{"dataset": "tunes sung on syllables by a formant synthesiser", "n_mels": 80, "activation": "relu", "depths": [4, 4, 4], "stem": "single", "grad_clip": 5.0, "batch_size": 256}
Rows from block 7, named by matrix and row number. Rows with one number belong to one channel. Each number is 200 + 30 x the weight over its row's rms, rounded and kept within 0 to 999. All counts start at 0. After the name is the row's rms in percent of the matrix's.
# convs1: first pointwise conv (model.blocks.7.convs.1.weight, 160x160x1), inputs 0-159
# convs3: second pointwise conv (model.blocks.7.convs.3.weight, 160x160x1, transposed), outputs 0-159
convs1.133,100,213,167,216,218,202,205,224,216,208,155,212,191,207,214,207,179,209,166,189,143,160,217,204,205,189,189,193,161,180,136,178,200,187,167,211,168,163,198,196,213,219,173,181,149,198,224,202,211,222,231,182,119,187,229,238,180,242,201,187,237,199,199,214,174,198,222,198,168,228,178,182,192,222,192,162,207,242,229,180,160,209,219,190,151,220,201,194,228,204,203,269,221,187,166,202,93,219,216,214,228,222,161,262,209,180,190,242,168,252,181,161,187,191,153,192,234,174,198,138,237,190,185,160,214,242,182,215,184,272,199,173,189,181,192,137,228,179,269,213,183,238,256,206,209,234,216,194,211,188,174,137,162,162,156,161,229,174,165,245,181
convs3.133,104,198,117,184,210,175,203,241,177,118,223,195,246,216,204,220,224,203,211,149,199,195,182,161,219,217,208,238,208,256,201,227,120,216,200,228,223,172,232,192,184,191,203,202,176,242,235,212,214,205,220,193,205,211,256,186,196,159,222,229,165,177,161,208,253,179,216,219,228,227,238,195,251,195,205,203,220,183,213,208,170,190,228,253,207,246,141,208,205,164,193,198,178,217,211,205,257,187,248,227,234,153,249,171,194,214,249,160,219,215,175,251,168,226,196,212,240,166,208,159,167,221,227,168,207,275,259,167,236,188,213,188,237,207,206,204,174,206,236,211,171,188,182,245,272,209,226,165,165,160,243,218,200,164,187,193,201,208,179,207,232
convs1.134,106,136,183,170,168,219,229,173,216,200,185,189,130,213,172,183,203,192,227,174,178,210,182,191,184,217,170,208,178,217,184,233,259,194,158,187,141,202,182,177,181,216,191,194,173,179,210,211,257,216,166,202,194,209,232,187,233,146,194,160,231,243,232,229,194,214,235,178,155,202,187,204,149,169,176,199,144,245,191,134,207,212,158,219,235,222,231,237,176,141,225,225,165,212,184,223,171,211,151,208,177,223,163,253,213,178,174,163,174,207,223,218,192,227,214,203,160,211,175,159,243,186,179,186,171,161,203,235,214,188,210,156,179,202,227,213,171,168,227,145,218,244,125,218,188,189,170,213,184,161,190,186,178,151,204,194,101,220,161,218,144
convs3.134,104,234,139,208,186,135,188,210,161,236,244,171,165,199,210,194,217,226,198,170,227,198,155,180,210,164,214,225,221,166,153,191,180,217,213,230,207,186,193,193,183,235,171,208,214,150,209,168,142,190,157,168,226,170,205,236,176,187,157,175,245,194,235,243,184,190,186,166,263,195,142,186,240,219,182,169,218,226,173,166,190,210,258,211,249,279,183,232,200,214,194,219,225,195,181,141,217,266,183,180,190,253,158,185,221,235,125,201,177,193,225,206,185,161,176,145,205,205,201,214,233,230,170,187,246,207,151,172,175,193,192,209,216,194,214,194,206,228,187,199,186,231,176,165,124,215,174,198,203,218,179,201,278,206,180,179,221,209,190,257,212
convs1.136,103,203,236,206,171,201,256,237,178,186,219,237,173,235,184,181,207,194,203,195,234,212,191,252,166,185,171,190,210,205,203,178,256,160,234,193,228,203,219,170,252,223,162,197,204,179,181,219,206,209,205,188,197,171,191,186,193,221,143,156,174,215,154,212,204,187,218,179,164,194,233,133,179,212,136,211,228,159,205,229,208,256,186,208,156,171,154,273,193,190,219,182,187,193,215,144,229,260,211,184,206,219,202,198,226,211,145,198,165,163,199,201,167,184,190,208,203,232,214,230,156,202,235,147,177,152,196,177,107,201,143,188,181,206,271,210,168,194,183,245,221,147,200,180,158,182,187,201,223,168,265,200,210,248,162,261,194,165,223,199,185
convs3.136,108,256,226,198,206,178,218,229,239,237,215,173,186,214,228,167,202,224,220,221,218,247,197,180,136,172,251,156,243,241,155,173,242,147,177,141,211,203,199,199,175,179,184,177,227,146,262,218,182,188,216,166,196,185,195,231,219,189,191,183,290,193,173,207,179,223,186,241,176,222,238,218,132,226,193,199,186,168,173,182,192,238,189,169,227,199,181,203,165,251,165,221,185,237,206,238,205,174,169,246,236,179,174,214,153,203,161,195,208,246,206,204,207,217,190,178,220,178,199,214,180,152,185,229,230,237,237,218,215,162,164,155,190,185,196,194,221,181,159,213,219,248,224,193,150,218,197,235,172,265,190,173,170,171,143,269,154,219,204,189,201
convs1.142,104,197,214,204,205,122,163,186,189,199,190,203,179,224,194,207,201,237,200,171,178,123,189,207,202,204,198,179,207,144,212,250,174,207,251,214,219,197,220,169,192,225,177,140,195,202,238,229,234,164,182,182,183,236,214,235,202,212,241,239,224,170,196,215,174,150,221,169,188,231,240,209,196,238,197,210,184,141,232,238,272,189,192,186,188,228,255,163,210,222,214,172,185,221,214,234,183,212,208,154,201,182,219,209,186,156,178,208,205,245,204,212,156,240,224,145,198,220,179,213,189,160,167,186,179,203,259,198,241,179,221,148,210,210,211,240,175,245,159,232,219,176,140,174,204,147,112,169,205,236,220,227,127,204,226,150,226,181,191,216,238
convs3.142,103,231,179,203,207,188,222,221,219,184,131,237,218,240,198,189,220,200,199,182,188,162,168,232,220,242,232,199,179,201,217,211,234,209,198,172,168,209,230,216,220,181,189,188,221,260,177,210,245,172,186,218,192,173,244,190,223,221,227,198,236,179,195,232,230,186,173,177,198,183,214,242,245,192,158,151,187,195,188,253,202,238,247,169,198,139,280,147,168,224,193,193,231,233,159,199,193,195,232,200,226,181,187,186,151,128,192,202,207,196,180,184,216,212,199,129,181,204,226,155,248,220,175,216,204,217,136,183,243,196,229,184,232,158,180,213,187,199,223,233,143,134,167,193,220,201,141,173,234,213,198,238,175,213,246,232,300,176,192,192,192